A small audio frame classifier, trained from scratch.
Model: 4.72M parameters, activation swiglu.
Training: adamw at rate 0.0015, 22800 steps.
Rows from block 11, named by matrix and row number. Rows with one number belong to one neuron. Each number is 500 + 40 x the weight over its row's rms, rounded and kept within 0 to 999. All counts start at 0. Numbers have three digits each. After the name is the row's rms in percent of the matrix's.
# gate: MLP gate (model.blocks.11.mlp.gate.weight, 576x192), inputs 0-95
# fc1: MLP up (model.blocks.11.mlp.fc1.weight, 576x192), inputs 0-95
# fc2: MLP down (model.blocks.11.mlp.fc2.weight, 192x576, transposed), outputs 0-95
gate.276 069:511464505561532454495520470484553478518506448514493539482516485539562511474527424473469543507454523578526496496466457453490494461511545438481537460494535487443558496461445429504512430477493555513526453533526513556512498520505479536542528482450549466528483505449520523500526501486571551504
fc1.276 067:456566475404514523456558537501463524479467495492427490569463569456463538523461563515470502502542493514512490495483501532526492519495484502551449518481493472520505514449530530485463540542509498515456567495485444480505451412480484423471475552520490517418469499577494468528479533505458451517
fc2.276 078:439502496498508438478529488587552485488479481404481460501520522476422545479509469450540545520487481478531516505582484528500464495488547550438575513458565484495490542513490486497532593520462557518576515440510537504482481461495508496492459508452537469421488513492613529508466587493521436547
gate.277 104:471483486525449525566526491526429551519518487543482527538446515510453560493503511526461492489399455412452425523493491491441500501516520493455469465500513457479438513382465530571502526526497453510457495455484488500511495559554474500450499545531537484567508472519606531503486498577450483539
fc1.277 103:506447485504508546465543486513597523581484534578439489437459492522475457533508496500457535451547515478455483454455494482485483506541482520444512461483485471516509472579555479397519474461496479514448505508481537389508536404516479461482464505536529527453599476528448464470542471522577533472
fc2.277 103:482459499469441421544485521457562460475472469549473460524507421480443523513476507436457468498523556461487527516541550508486512499486479484493427423460492530501500526469548524424413538532548464469477483440477516497487523441486522513443452430486468486477505511461509510494554458520470523517
gate.278 111:467476408454461417537512503440528514534400555482524552499515512541506440551565511514493500550550515547523514451531506520495516510513555513505406465504487497533555448512428530443513503573501493552479493556518466517587549459536463496454466552488450521504451521492468530515519531471545455489
fc1.278 108:573448508499511499525539401470451487513570506477557495521536513482472468464518447464480498577463528406445448510520532491501514455532576521465476488499459510547497531503552430529476522478508520525450519472509520495507533501540469503551465403532491472527449447529381518454490454522469504479
fc2.278 109:546445577541482530411468497434549511490459428523479547417591507531486467498486490426481484571490470500522467526577469525512502477536474545537615483426497519490525469469444526501518572507490540497460489490455457466529521489530555494484522505477566600429518562418525547478498550444475491453
gate.279 097:540460561484496478552420475456507484541426489496500510461537515570570496526492522370541436466511529498513536444521479545477500469583473461548502468517526499511440425535489490411484478470471451498560579510552532436554474499475505475496520466579558485563510491464503543526547487456500534549
fc1.279 102:503476467534511498541549499546487470484574532458494419593496444504546483522521489523463549558474549438523440487476573541470493458527486476454487478543469520497527544505479513506555478513452449438472492510517464460478476504515562512479490503464474513456576537490434460510531549484513530459
fc2.279 101:508534441525515469488554516421492453574530559542495491553455438454526488526534509557439447505532470486501531472582464535505479485471470477447557585500522489452495527511474462512525485488507569474481474442475598475527459574464456495549538485402473476512537485547481471476498472485507529517
gate.280 101:516514549460516513478542454456520486540544588577524481530563497547495514578502471448454464480410478515545505538497474462497469499477486530476544480482502515510506551558511491405432477451538524501511440478455414532507499487515441497549480499549486478477550467569474537535540407440474484542
fc1.280 099:489509465526499634538457486595433550502532545478525439486504483532523561491462517501495496510542520429497472412488494451548512444431465485461486532574495526432447534471440611510506515466475459466509570560476541440526478548500514433472537487474473529479465497519560490470434533551526509471
fc2.280 100:519514543458602364454469498505513488484473441520477415492464533492461499543490477485492527502471482563522507499448556469478470510481475516565498484478441465500532490475488506559550504497577546529476528534487556459431519564473455504498439504456565503473540459479540586495479548523578438493
gate.281 094:492438478546534520507512465534542486521465544522606517528537448493479509472543500539498458351453501510410491498415509501543473496493503531461514560506481549481449485516444501537530564462468498424458517508444508567483549536562466464624493489532451541519446450495486546485523484534520499488
fc1.281 102:461495490517526498431545462548444513530589482511537540571495556480545530442536424480451530526498539443468492474501513535452550467437508549563476521482466544490478496547480471548474504578575451449458492484536526483537608513534509476499516483483442520524522421516450566554477510501471524428
fc2.281 099:518506528547436530544553502608498506525519546432552495509522458535507533494496476523516530439505479512544482526449494467470534497516557502460409540619514474479498523497487463438396539590459538532530371514512509595492540471547532485529508506572472424463490498430492455512512516505543524499
gate.282 098:526592544560607515526486471495475496481520543568530427528525558416530524517506505443494512528562511490440550528545485545547526494481480529462486435512575463481443543555496541478551421559553475519489479461517496520502499518523487513499468450461537430519553449520447465495505521474548530442
fc1.282 095:568451492514602476442540480444579512520519532506520468470525565457552563465477530503479415546491546563493556400537509428482531521551478540537495460441496501533543487508448510458574530465577523549522508532479527461504539561538499496463490478487525447519527525580474503463459482440517520482
fc2.282 093:462436559475441513467467536508502603591445473534474532536467566527509541542512495485603523510513483497536505518535448494499497483481530546438481533454532477433510419486481455512517521504446432509401572505479462474438507467408479526488542479554482554499446473448514510526537451473485498560
gate.283 103:522513467408553467468405483509471514461424428498492520529481481461437489492521515555527471497540518464486473523531451506482519468514543546503475465529494510473564512437505544538461496510490528507465477546490519570507596458465471531587447487508475508476482501477514504532426518490440500501
fc1.283 123:515553566458488464470449504543446514491491473461473535543509532551504426506490515478549521482478558515502551510518493553503464547495430389515533459527571421476396482553470482476474469509567538516542557424516492512554511535479485491518429448554570494471497520456474442467497484564461409568
fc2.283 121:486526539439553508506480436418487436601503463462485535414522501507496481530451448450481462548540464501490482483523520513476532508507496479573529457403588540493449467533558540503561558473465506493502575459535507508483500490488484476489508506553599534490480523458500489488478503501532452572
gate.284 100:547485504525545488538478490425510536518511458501529468563598539451485563574484450598449504500498562489501520473543509479473566533508476407520491504462465469525552441561506482536537401530440533507441537485524525502566551505507487496499527500451460530520526516533514455447507596446530528533
fc1.284 093:519564515498444672490586496528480500403568488513463530511453486533478455522503473529544410560478447504489555474549529474527521498474522463485530536479482490469455480478481553503417464563480511494550526507485457528499520441454491549460529508521489502462582474497462433535521531530482452487
fc2.284 098:481503449462559367427544516517508473520486439496532510494540452455459478505479483484493488557446534503448494467568490495536483520513423481532514541480500464425475477505538463545508509380486517513458478426579528504443489445520520532479525510479446528469547481515470549464515501462578565486
gate.285 113:470583519547470512516514424441480496448552511468465536588552533486467451538507475461448520512486459477459455448404539489528544519465473526510529523555515443549486537467505488546499452536511539497479574470497472591458513522493556499579465550520567437545424485559488502484527440448525449430
fc1.285 108:528434491510535394513425500465519498471500418535491512462501430475539485485548481537502450457445532593558500474537522453482467549571482551506534527483479517510536529563526517477505455464488545495460456509544532472516402542469499471503509550480478545549492487487389511517490454489487532535
fc2.285 108:478518487444452567509488428463447552468538525508498488503461415490494507476451499507497486414572475478471396528558508596464485455491541510524454577495526451441522534507445506480500458543545510477431462543491403405540432558441482504514454475516452444542518483466502539508480496529457401513
gate.286 108:519501424531495479411535509476515419494572477475416481483494481572494406522537533393480562472574607458460502482460506511459505581509486446513527520487413525610491452489576524557486480485461515518460544501464510550541481496577541433520476490530496553518505570494526527473513515505534494464
fc1.286 102:626480522511641509504462491546436449477510505528523525516516454511440512467506479449506522564502507522454477471491483471451529477407537559494516553468507483538502536492491495522526532509437539533499477510487476620455506465488466536553499515541487491482459524534473529530388449536544458499
fc2.286 103:477448535496430484493519487551514434505567452409446542504438446472514473467519497535497531503478481495473450539458500522512516471475507514530471560517482476540472486528515508517513522479523506476448557530567574575420504526539527493510449484463601437529521522500521497474456543539504504490
gate.287 110:549559477482529483540541469469496446549505436457466446436488504485525470501494553515543542580521493458474553525486414475442418517508472522541501499521505558478508535615525454486481537503548449484462541562442463417471536473534538486465451476531537512500554503574541453520495475482477453524
fc1.287 107:450564489520495437547472458485491525477469474435477493517478495563521490480532452555447523515433538504561474451523495510467498457483536442521578534526489470478522541467486543484479401539412455508589504481532494496490484515460564567519527589489555477499435499501477499518539538490489470454
fc2.287 108:522511468518560449480432392548484443461524491477468564466512520471475477547501502505488521412506530482467513461493507547485451498524462539490528518445462531470561495452515498528475520454556552479504515466461547500533473638490444478515484488492499448490494474569488536491465497468489463534
gate.288 102:501472517501549505477489510532485483464479598496442497511396464468472539509480514619534528492507461478472492519460457501495477470469501487485535441473550546532504624545492531488443448510491541434467494526513504506506568500462507492409526480392503506526510483515467467553495481520512566482
fc1.288 100:488412474478513401488393476512512420499492504532498545501431522531510524511469467592501518481550508525442479503551489460498497473501499570509545478423496472500502575472491491474484531454492514420554481537474451526435519520526466454501549491436471481552424464590539486484515450527445464496
fc2.288 103:508464521536469548473547474562453514405521558502482525522515570514487566472517514578466477458514543513537521532493489478534496463497523529448453473515486486431517458491538520553460519502413480533484517517476592539451542492462452473489557472583423527573564521516471472505555482453507527466
gate.289 117:517483492464595502536485510536457460540492523485472435479487475547405458438455549485456553468478496483519471452520464471536485568571467480487491506552534403522550465478467496446467481461495474462468544515446506527496345511503502501514502472491425499517528515462515419413487510452574493528
fc1.289 119:452497442489491367506447468488466501444510498471501493502550540504485478505506495471543440536508593431547509549582449576553506527487481515514444484515555411480532476437533468568469529532500482509462445469485532452458488453450463502474499514519486483583451524444472507485493506499510522499
fc2.289 119:481472520462477627513550569562459474570497470503505503479513384501466547450491520453563606490502495536468538473441437522495479561453487483487527476563517449526571533531513446476476502579520510432527365527515563516525501475422540442497591540494547517516427517494462475514542489495528470533
gate.290 098:500489537505507517548590398468451418515511519547515434563455553489474422421489458518512504588518516506463471507431528508502544504585468496546504486521495527545526539580480431568519539430542495551531553509524579518518608484520470526459466407473510509467543493523482479552522518539541508435
fc1.290 102:521513543480506470478525472475415482457558548500474451445420537459456505524428518423509456551470504470479465518507468460474547547459548481542502496509481516548503461496606497502438500508454541482488451451506570564547522446490547567450492487521537507588499451501553425495503472467495533468
fc2.290 099:593509439566532476488574529496487473568508473520515425549452522483507491474509458476490497565453495584503602517472508418483522474456481505460479443536479544545503479517516509583447465476453515521475497513479509540436542534543476491528505564516475572576460465511493476543522561504462581507
gate.291 108:471510486482445465568489462499431474500492531542500562562492528473496493476450459518517496589475578477498447483563582526507588484521545497450488505520535486560535571507525443508490479560552508519564484519545562477460546576531548507449499503479502424525515474509447470584530446454528516461
fc1.291 102:444561533432497709538550504538506478507481488500494504485503488490517556482485511514443479476479487474485531485488437481507516546527448464506479531470510438516404527550458518495504468465530438535512478575539509502493457456411501460528449441518449532445575488506506554506378559419515523513
fc2.291 103:515399432497524396560479456476476502496604526517484504487564517543558579494490521452477496458439548475465491557455463500510486501515440497501532505476492439519530488496493563541469515601524486481497470459422518507482460475482564436495422506455522415374525523557536520479461429483500553515
gate.292 103:477461540529418442483512503480475494438569510502521385535565498439551507492509501442523470519543520499451459507521568508531444468474567465495500435485528486455465480544483491440475536554477493506452492497540548545524496548504482571552466465527469491467490447541438466436461558440502497507
fc1.292 104:549414447493523500480503485449529456484523454465461513539514470559463539522566512474547500497508500474448499526521580531456497550524481503502567487500399611499511425463586574451488429473409544465453436493444438494521550462474541476538505549534459528516487531488475498476466514491488523502
fc2.292 101:526462598516475569477439454481560452519549536485509506519586511529402458483499526475493522455561503499494501471464538521458528500491518528513455503552510410445510528428564489426498447473549515533479451529512608490440471467521452480529488563484407506563525472460453490497506492478506510492
gate.293 104:493513582494464449585473511462462472516509472522488520547506530499504453523513454485546505433554492475471488613557444528480500469483503442488528430496511442558452540466458508496478520531526510554518526470520483486486474537534558424445497423453487508527526514474505526440546505529478476536
fc1.293 099:540511517550498483484457553426487499500516468513523469443486533502504516546483473499516521577531510576530502468514568530523458525493477537511593562453517465479575553464474495557510404494478535497526516472575490606490524519465513487525539498543431461486520536491597449514433474528468523456
fc2.293 092:492470511450419528483499526439485573502530518480516499497510562503572458498463503507502467517488455476515535511547515506451500456470519435465390550523506499480519478511499488445549374465517445474372583505486479519515491554560482482465545471490469608504469494516513483484444551546507463490
gate.294 113:443496474479542530448491503544552511536549539523474484526484533463495532492519478476498451528440420580560403489503476522493482491480503558463486518411501468532463458469468455504531516453513498459477464511561495446449483503518532545486491446424482515529470524419475579547544542483486525513
fc1.294 114:564485529491490514539499493466515516476424536489537540556425434512529525475545459417512460471494507482426532517518492534496465435622520472485524426455442481530545500455457506494514493467524456590531507488518467504563548535356486511483499543524499547527485485507441455522516478501465482524
fc2.294 111:499520526480447488538501483492464499465515561483506529406509418469502499485501507503430535499536528531485455483453518549545560493468498507601443545536509505534480505509541546515410443481480471512475371500544535531530542517477497485490528454534567507475517492513529473517532543513467426547
gate.295 092:486555395481506489481438525469527537457439498505552546518505479500481496489505453489397482437509456499526503547540500464567528432455453439468525561554514547499497487516511531487515483509531515547541501540532455496480537591535563515493466491485422524420504521522479510470468508521536479534
fc1.295 100:516476517491477523526513445525536507513546502419569490516429496476494507579472431512521456482507552572505534484558553380507490547435506552509502535578498583445495487521526534415487522464470515431481481512550486486481444529453531432449558595448460550545497518481593447522497446466479485483
fc2.295 098:542530445566518472557502474483496542519511511480503458502531543543536525499466545499538449617403529501511565538528465440458522493453552540470528517504487534532562450465525489491578518488624543593492545506536494461515508488504471513431463480564529536443564494530550571516479509469482443532
gate.296 091:455410535527450445490432483519475521533511431448560486516480462561494545489483520439499479501533528466482515431483541533429499510473506467510546514541484595433455558461424545481422506518553476436432532503509528538513528486556490466481446500401476485468479504484544485435591481519468555461
fc1.296 093:480542537564437500506552490514519483548513457488532521443452562573496451476446528536495518512529501477420505516399561492489471493585568529538456461427503511539496536540498489566514536428548456515564496469445452478491542504583534485463422510503530525486427433526541584484537447576502486497
fc2.296 092:473515522478558470421519514508481510454496483507501525500525546539473500542444433485531476421528464527558475527505520442495478480526523462512590473453512512455506464517527542524352514580517569502561444505556517520542590453472501493470501496542492460471544502468500552514498456523423431510
gate.297 100:496507492490508508502470491469386576523479459510492458479438478511569520451450465473513534531525544559498523525466477515441515461567512490571565556484496517540523455485492464509437437554570468538464491483528462527615479517488469539512505532540464506527460455490525474468462484459555602493
fc1.297 096:491448541528460505490490456530547509450480441540468508512615526542524503535507475526485534527513524453537503459609532487542506508437476605489408486544514458508461599554527549542543523500514537434486543491516545482519533555492494534491472447473488479468503475480454497506493478467468427499
fc2.297 095:494461498456494457449494552603482490493487414455533517516586514551528528413491440488629495522513511535485489557580453454494496450447440476464592490474431499479557527577521487568502585451582498496567560500528472529502587450416526516435518484514439512473453488529504524541522560441506501494
gate.298 102:490445476440491501563502535509493517520491474441433571521503546493468519591523473500577455384531545595507437442468500495522502550504474497570462570467503490537476461525547472415459463531548538477519516526447507480474501456518490469490495433497470438450476535480490499532496499523503463548
fc1.298 100:468561513491439418501538453457498491547483540455546461499435500477502452478496512505516570558496466568458531529426490429477463549489547452486536450508444489523493558514538499450494474462457504497560513440584506465509542438478530484485609514580603492578503535512503519470605518511504561504
fc2.298 102:559518523522529591514526502462513537573521483529531510489509603440459485547459468513515463528522470495555498476513467466499558471529530485429461527476598495447483475595489465564512488525482539556542542523473424464501504491485417552468469551550500592529437534510529471505501537488485451522
gate.299 095:547498530469461574489502523458452524392503433518547490508537423515481539491555481455506465541481489521508517497473543531445502465466502466552520457528498525452458543453526545496549584427499474481492543550527495471484563529552538477537415561513559455459517494456439506431565525519447541522
fc1.299 091:458460456476497432491557477542515460487500450390506518497571559502564441455515506469516530537531530495482505512532536497470547450476500474461451485512460467517409498444542551538525491529534508500533443473454505542423505455541470472495528508450473534442559542537499520555465493511493641478
fc2.299 088:461542541501492462501486523553514423516567465489519588559534538437447447465498557532466493491503553525541487485532520484525559545466534528485529519591494483419505485554563512486446538517487474453470488446526568583545582391558562513508460554538519425520526495407510468492457485534498542542
gate.300 109:570450486501555527418546483554532576505441526466528468473402489446518500519475556464515534496533516471474450552483564608531524518464521551489494522492476517457479427520570504533506510508563496525413487436483408506522478578496549528522489410509442472489559492492516446477505507516480510496
fc1.300 106:554504545529410452459526441494503450482540560504488482534521448528556452483517498447498546598421467470497499494523568548540499438503493459502467486535480503476497543484488461565533604486437505475544505483496519465461542457506519448519496496541540495495422559507480500507512469527518516503
fc2.300 107:523507499453521543482508538532532494511537521580500524548491483464499496484507506546503604528464484534557471536584568561533439477534515439646507439543469513533522506547464508461558505451550528497470434522531483471485489499517475467531495546483515490510511429511502470550498398533427552459
gate.301 103:499480536488510503503492455512504521504508569494521537581585446531508538528552449521482438460501502498451471438483485529517525524565513523542419535583522445553433469422528474514532498525523479547455580433543493538496506494420526510590601551559525526498478511479430525496486462572541501465
fc1.301 099:482504467517504570540421449592528462470516472458512506515499479536561493552499499487435502563510491537534475500528437488449545486509429545469494520555501470488541472439525555537523551465469485451544524488520454524540496532496541515507490480513480421408413469531486456478544490544523484407
fc2.301 099:508552479494484464473445559520531478501545464508491501539534505566562447469520505547503442454538488454478488449505491489456561468520434481525566513532497489497500497513502497485471469483515495556488567582443624481501463581537395482470503449490558547502557454558460524508540559499494535499
gate.302 108:482573444542470516437563490526472594498461537529533501446467511525479534526507509527564492569489524552538546465482465523587487554542454451515504500504462466490560540536428510539473441570517509514568475516552453588516491488467456474473504482453449508443559525485544576533468476532479534531
fc1.302 107:434494521473504495531501443474491532529602516507492496479518557465544467528449527457468416463495552483447535424542488489517521482446442568527494456488530531521459471514507526539489507463472529478468494496519570516534500601522552480446515542440473507594483439518518466503496486467492517459
fc2.302 105:560511407500485496429467512485453540589525498513448494560421495431616504499468517482478479477509503500560529470552503518460477517488481480520501504459454515493453487514456498450556501453571471500534512531483503515527460593507457477515432545556452509514536386570468505520566439516505500465
gate.303 087:489497518476573528483554527489423554567517449488554527521544416488484542479589483522527480509499520545528498503437473470440466454499554455516513577431477537499512493450464540466494421536538452553470434494489511486481463514509499462563506512461522532557449554486437505474481471496461496578
fc1.303 086:432535509521483487407585501465405512507476499501498516483489476486484551436511437448526486491509493458498507406474455526453510467488471496565502554499447499485505518512537519626472539632502476550484538503519531537459489514483478531485458511425505496545508515504467536448493493480480525540
fc2.303 086:433543492511519574492542523516453516481530512467515546504513444428565503482562545522459563473493488534523506492451509493530482569450544519487396567468479451553454496470460431468501478530478488465422465497572495477482542505536443472603542462594462469526576476560501519525457426518535503496
gate.304 089:488508424448525524466472464508554425495562477512502522478400496554450530527499511446517499507504435493516454558518536435432516480480489543501514483487432504541589461446541493587505503432495492521529500545469480518508510552475476509517478565537560542547449511502486472579552531493510530473
fc1.304 087:510520542545485514500471474478530491454484517499443509474503482535536430526544509593532552508492502412593516471509501470503525584480490498469449524625473569517472537469488440528524511434476498512517536550501539489527418498523507464519495517533537527499502547451434517433521530541476474509
fc2.304 087:516491426451476467545544465493546514551511529572480425548543561588486444518483460474594535528526449439492439531501509476484459453467467477497546504543564488467476494471486453508496534550527513517529475532479438512503473420578500511496466529436555470502438523572467553468491462517490493538
gate.305 107:537404479490577496532517504497555495530480530533512461493506474546509458479465492559482581527502504444453504546493525612461513509485484433435547479422483486461542517495496493487539455480501430601489491441525444462423495465461437455499526446489513501481573521466468482499465492512494461465
fc1.305 103:505468568437518478501462452493479491499528520413464461475492525498492515527487508538549510532476521459572455584517490527463536562520480418508452556496484510451474491469527462481513528501481444493554523485497468489498501446473467403519559473498576466461513544489438483543438511445533468527
fc2.305 103:391513519572499521460511497526550496548485475474487479507547492504481471491537423429640515559455480507475485463582541512508514440507476506402497465496486499481483498510481540510483469554468571541517548463589502466505506500540473529518512532477508474540485497541502534515421562459519433562
gate.306 112:543503449436567555475494457538510553490501553549530491513437517478517540427501411495488435576460522438499556531558472485500536501458487502505460505543486479544531512531508451486515482524474537518477524533412552537463551506467538493449449430435446510506462456581506436500530508472505514576
fc1.306 119:574490509465451497515555517450543444459454583521496591495452400498522462420484490493492487476515480480507526447493569515482495425483451420406470488510502467505529448487524438423511554512501447518487465533497426486488440512486518443511519525542454498558425508497481487515523450551528646524
fc2.306 114:478424517556505487498496544566499503508426453522587508480522392527440527539411467502536544541532466495486485501511542504494483526489476485483561574574513464486466575489526476459504545467443488461518414435464561465467438498514521522507471514534513497522488504424489530473546475506485531471
gate.307 092:517519486519473555544452476520531441456476450553511447529473476417564441441473547510494535474520489486563528455460530469453473526471517466413533514506527465476435485401434460479508499500447504529533553465517558518470535528499533491489467523486470542460501452496486524510488568606460577515
fc1.307 093:472444518524434502488530475506531465521435472545568498526494481441534492404454506469465513525550507500497474507452463516426508483492496504536489494442502421538528513433466468490523579492512453512537503492463555523478533555532532567537490482552481535421586494479509571488499579486507551474
fc2.307 096:517430517503500488444466560518438585481512477497511507490538511575550497474531496609499543456521535460502480565443485532520506515515474480543517554606516487488503493452509515512470517529511548481437520482532358516526518568541456454497591460567623463476462473516472490481482543525458520473
gate.308 092:450497453492556495458479436529538498496568497484490457490431504437420471454497493536518541481471460402425538496516516549521514465527538540504534417513486516512567489544448396578455562542504513502522507515424523566467547455531516555484494504459516434531513496516542496563557469515515536483
fc1.308 092:513553462556509501464572455542497500537563549421456479462507440495510495535517550471467471486529565481461501417426519449515480525453481479563476470463481491481375520523544478460545547447489471500508568511419453454451475500550541478507548495513487528489551536485467527551429429465487488468
fc2.308 092:490448455366403523561599547546527437562522502454512524517477409537466486474510501429497540518524493498501451513487520412479510519448470454517559466487532531514486479486566535465511558511565473455554506460496473530487533483513515469493490524506523447478509444508535468467544479486460480500
gate.309 113:619500462486516487526562558495466488477472583505466560497485450520444461514524509504564456548510497490510516469485524510468455416437409493538540474485525462540497519518445512523476491558433586532478529529412525429455402494549527479474472451594509554477658498515504501490423510459490495529
fc1.309 109:486510490447485541549553483502487572470538541466497559481443519555502520488442514505417445550530538470473492502491431509565566513466492513453467393510493483560484437516506504503462512582510521475485504494547516468493512544471498521519505522503453471510502492474497550463487627464556499543
fc2.309 110:492467485538517374530491532538556503472461575608542489527517513520532501498496521449514459522527440509525546525400468463491524559503435545519520549517501454497511504509500478524448537507493415491545474538478525508567454571540483534512512552511544527499462474493489542504487505473538514486
gate.310 113:582545521469408458450513507527480489471445566462516500423544481484405520513504523494527463474513491510601504484493525537453490508489503503489445544507526410370536583497551486563503557496421509481476469521453485496454472427461513552490484524542418527480544522514485545478508589536511493543
fc1.310 113:528497512557533365464573490546425467513463492410543434536532463460494505500545516476547453540503515482505423491499469447492492488474453567557476515486537464466534541484466525476587510471450487593515573490402495519475504464484455491478449414531519490457485458472492478478530516543536535458
fc2.310 113:480500485501492693488424520454474510571499478501536561490466429534541468515522506520473594474542496423463526497472436531452554517474559545488491589540456498561493527462463488505500490490566512436490514551492510497473506481461543516542560470499488438470466441426451471536469482510543528507
gate.311 098:561494455494524451481524483411491527517479476455444517509578483508443492518572454491508548519533517428422504501454460423525441469490503539510502436522459479603454498485497445515496477472482580461470509484485495512455493508522534501511553493549486529532516504467533540465443526464455493494
fc1.311 098:415490495510411568474527478544526457561517544472528438470483525556480536467411589486445495504465492465509531485550537524513491490529517458525461457506523484460535476502463486540541618520511472472521518465534547478537529494545485449420499461532437474515522495508561512482545488544521495467
fc2.311 097:501490472426562413393517548460485524535462484503510524495467557463538497533505550480540419530484482502499473483623538543504423468577536500556592462509457539532546498484489533483472519465503541438570431498475551587488500491551541475440465471463480607553491511451458537500572530465493448503
gate.312 112:512431498406474477547476521560466398444481515512440487530436557490551521550519501531494501493432496432520467536533546455455488513515471432521523453529576568495473397524497459529454451522475534555540514499520579472487545481531467435431528496535501491565474416518480503527547532473501444533
fc1.312 110:482507529576553481531452437495526545502454437456580500479510552516502477449493546523558526614480485474526469486499481538517531556458576533527516582507478487527546519433449538527495497495539575530515523476501515469496543547525510481558519520483517488515429542539534495443465542494498489501
fc2.312 111:496538535452481529463546474453490465550477500499489476420507541486510419472475460501582529507521472518534423492461468468476449526552488447460514486532553479525525496519458526454578488521496476485463485518564514545495454513539511503454487527464631472472500511539531464496399553515566504497
gate.313 096:516429439482500554473477517517581495522392442488472506477533504454488526528488549502464453519574549491602462478473548465469561497473457523530513510513479457522489512481491513418518411483576484447465483489433451438516522571519498489502444429516377466524516446519487516519447449445447543525
fc1.313 095:487544552498477457545521476499520402537541502433451557495427563527478466462479447578523504511522531475520510553574480496497481559535489522472516491488438564525478535586483494506460504488478478503534500462483525468450525570436446423468524482498496513448526503458495562535483500488497521519
fc2.313 099:515540447486501513506594502520500473525544476559493422579436551521519476496541542517493599490517422457546510568504497538505486512494549499573472458479497484526488486504440494538539531524588599513530537518468525488496552554534520516499548523502517511469500534536445585489461469544478499519
gate.314 103:424492449443528492485445447529557516535532488522546489542438528458532529558502485482472485470502548493433463461495475522535535467530574480498524504455476456543574482413496520487508410472521464531514498457540408482595531455488498464458528511495443527433494439434528489516519500536454467481
fc1.314 099:511548478485525474435445526498389524463468497515488503517569552510484492500504510540533529553511442492462467586535544543445474509495623449485483519535523533479532496389498559433491503483470527493500468427509483490532469466477490508560504555546545517529370475481474487558491502526503499457
fc2.314 102:471606520509503582486443508555438475597487488556479538552466425477447486476516485542540518566464480490476530488485520486516530493556481475515581547522522478466524458506491470533522541521502524588495493555495506431571465488479435456486549452498530503563486529485542522440499451489454464522
gate.315 090:488500446483475456456542495514515516533505512519441513500454561516543433526451547536554497494521517492494485552507507460490480507530548413431490415437477473484406406457440478515489519515470456554535465456489503455501481522492498360482538484470510483428534507458508539550508543559546479529
fc1.315 091:540397464461516433480444502419474493495467484549502561494437528563521424534496479326561428495525510507491494544503531554474507504573494476450519479563481440559447498451518523475445518583517479491499475468505483452536520542545503435492459503490569520523481494497507519511534457514462456597
fc2.315 094:438501533500551504425468536548508500518501508547508577510480467468563423573507546543483471467531448513471453464395497514495511528539548510548496464482471563487496488438494480455446528600521554454532460504501547488476534593551443549535537531562453489567565470464433486465478468529493579450
gate.316 116:454487554468416555546452494523518468498451507545527538482467478571516507483489579454530527532499479514502528462457569386485490477481451466469485451463530480385461475454462557484512529515509463521510461501439523528480487505583499514508513466503389484491454447561513506425427515448490501510
fc1.316 109:504446432516526361440546451500492474492509475492528468521525559453591500506508505548502480538479479570550494567475516524491461601513474535554510531459464513503421499467481462511484417441472466499495511487482493421458476467524456561525469458561586478517505554457493483461572505548541485507
fc2.316 111:546457477494468649459531515427473429524503512491485473521515434516469527524508505532533448519478543491458495464429487470498518509544575495536587488470529541508503517521549499523525439462511512575514535582508485521486523530505581498461506515462460524514530489501494470479558532488522508458
gate.317 101:542495504485547495534460500471526467563598479503465461474526587520493490549516522451476511594532548508543492457484476548518491483466518550498527489455492553522513504470518480446562499509502548519440472501464618518517440475484437517541525648420427481455463483506396466514484494549546469447
fc1.317 099:466627565496558554518439461494585479524598435443472462503449496536547547487503490523506507511487494528503453544471446464501473526446536523495564529408512513524504469541521473490492468483472521513510496486499539488497457502462526467475495546473527535454506481506535496456508577539509564441
fc2.317 099:495541492574510456507487545523546545534589547438481432565525582487509473495548505512550544474438525442475506496400467514496460524500431464430448486445512492442478552483490495507497478460569516538584462503556505392497552552528458476459448612526429453477528487472464555486459513519556570509
gate.318 092:557510541435485505497547516455466459488494515506446526523435536480490422524482472493537489543533530490481540544541466419531567517466431443503462458508537563486449457527534546525529554517482519512459574507419507566507484485484477456565550579500492528478551500537528487489473576560479534473
fc1.318 095:532516482507469497525432461462503487516482474524501491524531497518522535547498522487503526493490508464493469465482506521456474485461538551481512423467476413501533507500501447456451422496437493438531407505527493394521510516460489496474466486483517520513493492423520462466524423489534500439
fc2.318 095:460465499489579535550512533445487418536524459521514487474472469457526500489499412441489507525509484456503447452548478460507440531530546461465437468463543543500486576517534501518462474507522495445529470488520566513424502472421560526494451499442475512493565439547506476491594483547522502557
gate.319 099:529508471522483472510497448530516438507453534559517484558480473486474535521515519578478489563505534458435464432542456463500515499477491538464543455439470450540490513521441547535471532496437525421546548517481523543532551513538456488480404499498462460488516471549537546466452530565540469516
fc1.319 101:560473518504520560541490468509492513515465474559528558592557567521532468493504523423468506528474526457514469500514483476468514476459554579426526538462482477490504494457425528529477481522451504458501525526568570439466601451517475515491498520442492524427455545477476534480452543507477463476
fc2.319 098:533487513454452514539493545463587443509541589454487500521569604509490428498513512511468488475490511433478437440508526455479532494498499519471433565467491463530472557510520527436507525503518504417534531471446544489547571422530557513464522523505456461490488508430558524524434466481497463453
gate.320 088:484580490463542499491558544528513504568503557538494465468571523473434519412447494515404494517493540456453435501427458455479494462427486511483470530487499434538503440477506457572516519435506425460502497499500508493485511498533536483472520413405464527474487437451582513496395438483469492530
fc1.320 085:484506474490428533512495518495553516478438446455445582492434471472510481535526496549477473595480497587501537443429503448551463531437516479529478487453510530506470531492506497390493434452570487497512519518479490488486469497502473478478588513502532479494529514442581472481493464517494453554
fc2.320 088:505426530541542500480516412440514492460524503532468514515501486527471524473503537447526490560503542477544503556501545464491480534439453504419528411461463480502533482466445467451547499417517428512467608536499473482467510475500597491504561468517535559414514523445509493528517461537503515496